Rows from block 5 of the text decoder, named by matrix and row number. Rows with one number belong to one attention dimension. Each number is 500 + 50 x the weight over the matrix's rms, rounded and kept within 0 to 999. All counts start at 0. Numbers have three digits each.
# v: attention value (decoder.blocks.5.attn.v.weight, 192x192), inputs 96-191
# proj: attention output (decoder.blocks.5.attn.proj.weight, 192x192, transposed), outputs 96-191
v.143:395575598436471473470433575488488554500553415513480517485339477530531518518522483526467495513557435418455543520592616543609474475509491438473394529502546497520488556464618578614485560462505464574487514565465532509437595481571517504448393491434483577395463427534396557413550472538475461490
v.144:505499596591435391462500390551601484517589488522477486492564495489561517421456504493434428539537447484487544525470439496528532454505455560449406538430541463465595473593519516545445506502545527392515560558514595523540431512443488480477450488553629558518444440467495495465542447452524480531
v.145:440455518454484416497547541502564595458566503477494523537523478570441373453548615523352472472581512435481526587510584449426519516531450478376439464446511494503473544502552483569549553441520608534439463605479467460395438436495591585620481561549585491462545526482465544481544606472500468496
v.146:409538556522469477507538542449447546395479505458481491466473455554496521519545507598444605465496429477471476458463572530534459501474414461447563485567518481505404549421538565496551505460539513578511534511509525488512503522545600516485501497500502501474561588442501461525585543463506556478
v.147:424500405532521524592540435532555515483473385511489586553453523433575543548459559520630490541359504472605537351483447509580506543446533472507482561520563502404470478481498431492446526545565458457549480466444546510544526470468375481507536439546543528569491421437567486414565453521414458531
v.148:510440514531428532450548463426467602468542499485380370497433434457469508492520485549490409418451466504647482486470504440497520526597534476593537554521507445468534430570546557471529416620506446516502510533482562542386536470527442483412569418463514532507468538490595405604609423544580389474
v.149:371496545425617507498454494529434479538453538474507468448596587500572399528514555514504522552448431490496490547533442563483529553444565483512552465513528548544509520543511495472499516529524536504508488410509312527478488519515437490486537578573425429584515524486473454500460463517559523481
v.150:549492505496500496480518595443568480533464491572561535564499466524565450542397499536525469480555527514436545561529434530547539557479461444491541560519462486572445508551529489592511537499513485401464459520600514474552487444567546492595466463449493535472536576508404512519503557481486584469
v.151:399506526424542391539464555515536472472568489439530440460563573466491498560594475513476517405524495548488492530575568585510578409458513502498376491405498534562488563493523511461539512502395480579543467442470454487414578589588480535494501516511498513496475610477494570517565426426551537554
v.152:452386493474507414510478465545471515489532427633405447484482477556566535531514485491572460448496491501534554467542512545553504487533466487492493481508594462576623485550496484444466551518593535397471500545451549498468526465579449530473520394400484481573510453624519434554554560514507529473
v.153:545598463438513520476573405466395472558517411381507455605410432565396468470552495502484424533566525529492524503493565422475488570498520526616549507484475436531473547469522383624494482509473534547502456476471521485509582542386525533560553467468541471467605536504488483511466466569486460521
v.154:496528467505515496509561477472538494513548492484573513561440408527378520443561657422393491483497583502501440542508546451521397536485498524521441414439519477479404537494607474538411457539437515538490455495452468548420512545426552512531553566547450538406481500418480465554507565464493451524
v.155:495421455422596387596396519524583569480546471511515518474483590507456446471543474462488468547490578473506424467503618486581499456590500437537377569421508544514476458523602513488550471493498458436531457439480447510500530538455549484566559491608503481525509450530455567452475494466463478426
v.156:475473455460470415483543467494301492507523467508540503485486497606432446498479527482568508456567509592449546622481541508448470629399484476492505519536532523572508558423388600541575498497501611509493497391422417519540457440474538428451531431492480504582486559596455399503484563477499486571
v.157:455516525451438491529505598486478492509494488564525594546490473589511521607500501459439478543566456524502528516441523461513433545496435495485522395575563481474503549454519504418468467473468574479431491460522404494525621502490424449464475521561401488520484518581443479524522515460583492498
v.158:488464503377546564549485563464527570438512548469440460513470559453474475536468528564538507447469457494607510521476478520555545565489540497494482532491511526487480473486496561453527483508495489527557552443528408525379514492483365438512527452517513448533381487465496518477524486578517455429
v.159:439534509496494492384460485471485487504559459466581464568423483567547439476493531544407473468524373481514503521501497471519410484481502440487486534475490541450511437464540665646556477533508481566539536452477475542486513435578512488435583553451412533598447555496417514517466450535518491555
v.160:532467495434412494473552518425483486543494561504512494468394523457476436475501518531491515572550522551456512460495441462471552581494513571570495516450554519484462559611490397474442503512618556524487480397492527551440469501414534504550455539515485437504575487602526392488504470443494516496
v.161:531488603569563469434484438424379502446518465402489405522616525601617514520456505463458436414547463654518509531507483494358548526443513522514408448545525517570518550573535435614380554431515452513559522519434473461515478487537546468429514589501499514317544508411445492424470536501443509464
v.162:465486461446630456462543585552586471480480526551436673532470517437523521546591524533417550539388528436623471461380483547402522532552466510535506430539387513459534509469534472446451499545379470437504452511481507507555461427570383433475522562441509528472444438490491539439593509582528467460
v.163:430470544438556556533469526515478457500473472434563490491523444458417457508518504475472475515540487561447489573565601457484527565543543528481531538525470439467470477539531452500520466476477496519441550380506489514425500512482558525492542453450542498505522468459532502531479487515529507482
v.164:536512490577496518551509447483534450521450451494479497605465571548535519557430490476458510536577478412516510554535569521464479410514445495511451492591468495480549436467501516487529460497493495603565517615532537502565520482530500523465468509525473497519500436529525550501505479467418487424
v.165:540440502429422478489513532573507577514539499546475496526480586534537517492479495595515500504484483500549519544470470529467519421540447513456509457518507591489509507522460470491527501492499448448566533560467574479517488416437439503537418486428503427439497517558489520464498473545488508504
v.166:382441520506474471617478480543586459499530483562555518491484520535528430528415504520427456546490482503539536445480470497507491472409526503514485432490437520471481529445500560449483399518405365406581465490552479504483557547492486476523613549542475463499466522488541399517564495542579502525
v.167:511495553526448488443466480540432474536609495498527461479482491512563568535511547500500529496593569529404533514522563539457557561444531605524465536550522481503522517472476559518439473472606475472501457512579466527489510402434498485605405597431640556469468493532521528500377461484440571449
v.168:511498464497458479516458503533490417498435516377553494583482426427530538483443541455517580483558553475527573550522480483494492598514451658400534487492511488529530497563534509509453549490399460595564483528440507581480405502654469382565552485447510478561366519449539544474567490494466474448
v.169:521500529418607513512472524433453542518440602462572466437571570469493476473433581552532612535477466667490484415465475447441546444535497488507575411525496505410476474523454517543509473530523522507564555472472553609444495471354563440471526424534483411458562488489467465432539585570611445487
v.170:452440482469556476554458543557501505474548502573481512475462576493511448544510556436470483534492521561524421565442519541550420525516567470541477465598561478501574501446532576524569490500505541453524532540483470450438526567476458583522511566446519498548535524446433564553476492463554518490
v.171:513479516538472563572450517467508491536503441519540476604515533550491516582498487467542473513558436473459446538580530518540472495507500474535435494492495449479447501531534473554546455463525541559564416478532498432484588517500479515390434465530528505503532490543593571449498515487395506510
v.172:478443467501556535508460463453525470481418527552432557449596559464375614504520519395481469560489577419438519451555527528441447481454466520444590497505435515513524505451425452546452527436458543555455525489420540501492453573440526493543491524513506435432587552518537555561559523428517443473
v.173:525545552590574510524513488491488477557423531506531415416472594483428503446443466584481490557440513459533472534459532535452421470431459545556538545511518588503398481444480497504507433482428422537458561521518496532477603565456495564579596484563494406491471553428496510512516590530459499629
v.174:468427565432523526498483491489530535498420508450491559484524513569548471566508524507445516545485521469478534447507426469554529493450505429498631569522514529550506470470459446512416560492486501520555489436452490478513465446435485462530471428541548480519566529590525419481575452577469437513
v.175:512481558534618453479411448547488523541488512385456448577555575458538482575546541477499471494548474534470484543525517487533495557506553577484536509500500453597520480444520526548572442466475468623437558459478521465452488518497516477551434550413523466482508507454501542523532455489430517483
proj.143:506458353470453512478544424442435504461555531490638489545457408380415624409479405493436449526553357519496476560444567568499448425582501562467538570420425553438489444482568524372370460620522415426593439616540506548424441437543572531461606472562482556561308609567499500542380466577588541460
proj.144:516461408515528579501533492546497406492547454465558627476479505588492507533501499505452522463494486509494518479527440497511509418524523416496507535434590503599582440536524532564410426531576483480448338566489537532454458611489521576431520488508509533522406508573540531447512456471482470529
proj.145:460439374452520608482477435490473468523528491444534540520527405427438565436505448520530512517534402458481572495602529455415567568491429485543629532413551511569476476346455476469488430548489452558475493540502462437513462509585552556488495447627496548519518544579490541494370467537498503453
proj.146:486439586424484379526483548409512570505456597497494483511516476482497498497548508551452489425515466498502528550571501537529498601518445528532555597442487572493442560575497492496506504502424503597478506435455413472500525467546506464521521489491412487437588443460485491559494592601516554495
proj.147:472488541516514497481565433608489536472454423592517482488410602491538519441441597375525499470507607545440432525437468517564469431447565506499611557519513546466545432540476530493443468513500511460586453556497546583510546443513470531533468555429578489460449594490547597524583438476384507489
proj.148:432486422450509494425454453478392547512596553521445378495553525441609505460591507585506466467503421509582495553439455477491528565543469589512459543477558502554610415713439528467597434518494465527534538474507539464633472470488413432344532484490456484513451492496414505533582502414473445486
proj.149:515550524468512475491513552518536568457572531465477513503418517380532485548477570441560508487495531519526559496503424448390505479435490520446507444599565439524428450574476432684491521494517561504526490442498469500469446469527431517532546528534429565479516553508597499522554530539503521539
proj.150:491476538518468511551551462506572495556462499452584531506443419480516504511483472445516517484460493449485613439565426483577523546463511384409513446517462510459375522436453529584461448452518558525536468511482554444399554515561528500503454530535428649520532465532521519558474519548496566519
proj.151:481470526570396486597419514398566576514544476440475478461472457435467543461665544540482309475582464490492471479496624534394597464504417563520510599523456408562420495529482535364466515550493489490559524403459379456458468437532498467522508516581508533506391494530533504572440533462570495501
proj.152:416485449543546577554598452529379539530589452528455440590395525536593498579567430538408476539531482600527524551416445524514447478527529520502465479525570535585591508532394586553430458557545546510446377483529573504523510428436444470408452514395508544546429545573486470471615462438416462638
proj.153:437496464462570533417582494477496391551537562607450470521554525509490437487487498456636545513517388534496440498428467475553517504596495506626529540462489529502453415407411517449558499501488476440453543555540553440569493390541551481455573475502469465516521584484458429484476528515537480480
proj.154:536522428491483499486399458434538445578538465551460469516548469527477458405561460478500520504547393584478514567506561433430567450556529478566487503381459534528482486449510430365595484496433459480628565590558495492530518554546426527514505475490558510520468532426448531578440473470490496379
proj.155:536471443514498552524503494538572518472539431422519415493372511445543517506538492483522457457482602413538434497502461513437555595436493496455472600477499441473438475417560404390508501494480548537562510533537468463508472492585594489513520497601503454447460454543478543537496501524427608500
proj.156:460468500358525493491547658421429462462496518421490478508472589447510396593450571503563478513516488500505558598474397425405567602553510532562525592450528539579441568446443505550528519540423588543376474441474456495555517540526527403463526435467404527516539481560484372496539599459508563525
proj.157:487533525427526450506504557421497486515548511448486413505525490459495486509527478545420458510525483525521540591464463517476509533533458558501511522455521602533438533507474566490503519552495479506488485484477549566500489527553495523491479578490506510538464487520495372494359530523435531434
proj.158:449539519454477400423479467574465519487601478395505439432507489417445540498579519507516491511490504489546500486518478496439517458525536523499529569541517448410468420614491412513523511508509504540529592452441497503374458466564463438491583523547489480487389474529491480529554491521531510429
proj.159:497508538546443492526491489429514429439497584524553441450474535463548482476516466497391513492483494541531385515376533448489441499554487540421529563483449529499443529447529565379582505472509514590597544485472523466441417528532544450422578479575414503508390548499447485546531557503543571443
proj.160:502479462568481505473564473432495463559475568502487438488466384409573490360530579539559456549522601450538509535460446496511441459491509502542568426555477494527495518451608433506567550476611580546464478506547565524443514460592484413522443397537509516497515543533525461540475463541489505463
proj.161:603523506517527484518451578489480491582514580442442448479529458513529551472510414489447548552525395581503487437557486472459466455539522564535445399555491513612556510517363453494561578582488512454449559430569429504504539506448434486529579511478440484439499503446471544543578515497440500459
proj.162:445505492499544496506484502520518618489537442482582462480440577511503576516401563466449482560514492525450515565485526492477459617492545426445468531504527488433530517540438472537464511458476505486435475519508477518610544520531459493446532552401519496541499524513567504418622548574467602522
proj.163:478506521564471523447503442471524431428524503499549446486539537482423462535534493572543457537528519499503572593462487527462518490451537486485570462503456447465552600599527481496515531412496487473481441561529475492401449523518503505456488439554463453504559473416491482458408488456558446474
proj.164:438523473522531517487442498568492513576499507493518457485430533505483511476520484455501531474510416512461479565551539591491376470534539496466496527430488519533539586459445588417439500468491472521486523506454522443582494524435526501468439494422510512430485441466528566441530524452533472490
proj.165:467458490631489476479467477483536481532437443496466468456459496530511506456456469500506545557455423509474487476590503479516454537545462539544436563490481468507494477426442463521506511517495540499492445478494498575515518460489513490514470534479508574542459470534519547553556522557451476511
proj.166:563469456471593451463478519578467471496553486499604438447409516551459505495419560485537439413445517408534444444531517479494470468489541449446460509484460490462514479503427530419496482576514449459467574498479535518530557498501417495574505519467498475575474492489472506521622489642463487481
proj.167:561485547582471498456475414534490425504547504559526509474519391454488545387542447524524550517522508520484499401552487446616562437568497533493528510513418466462498485426500486514546558522543592540583456523536531517416526483494562482531549451481577527505418496516523485442474521505384457475
proj.168:491554492438492501460512502409518501528564451479485550458448544515365423449521569445439554455562473447518553471452561558520541528466518494465550460494499502512416492555550521482423475426505410474456515485547457474510536481568558543482483505436633559429485442434561581489521535407519544532
proj.169:514531479580480489538486500497493510433458466455513410521484492484478443524421411504444580617501550497547450518460424587443459508504511485607550504480403453455526545453500421602475609444558483391422461442417534539464395519540501479520474550547522452452551510448495538504418442601503478538
proj.170:491449552510501511493518525541517465459504530527561428499535499511467542577551470507510510451463539471508484501528501492529457527532537478447486513508529414520589466472487561455515518588542445424517574472485474454458471565503555440512498517464477581557434460549512494498494484577550404478
proj.171:437517507618538526457514482494485527467450527512489448558508499477537513531522465486509501493532458551460520549504562484475428505439581490464495538432428516531556498490504480576477483489464512593467509517454568473511465529478496577489489487415450455470535431489487565481483546453536396498
proj.172:559445540444536525475412507555610469576530432506533504438534478448472513518600499332483480562468487559509461556602523509481442529515500517550462433484574513541492527472511556474565446479600430440517519513541511434558552537435577484468464521449452457461605558522548568498520516423540449536
proj.173:474519518532575483479507501527396472546436389441520437467600503419565469525432434487552612530443540506522500452490537380494482496519539567435429517460467506522455511453481388533452500490435494513493494492406499522597543516581582592573529487529530482419532553573525483551589485503475431472
proj.174:527481527430553622552502466494511525496489424468536525555419476503481483522511589411550469556459477520484529562482478589462394597511510466556549472481558495462447426494517527579515528491475494443532441509503562533523479539459540486564469474458528399479637520545467473533459438565535502519
proj.175:517464593515473483534448515466548432556599499442505423561523482475476341535555464455594576438534459584469496547506563539469516509558473496497521504507577544559485493474461488472433562446488481419558499467560465436423481568579630540506516465469551499416518504412509514466451523417484485546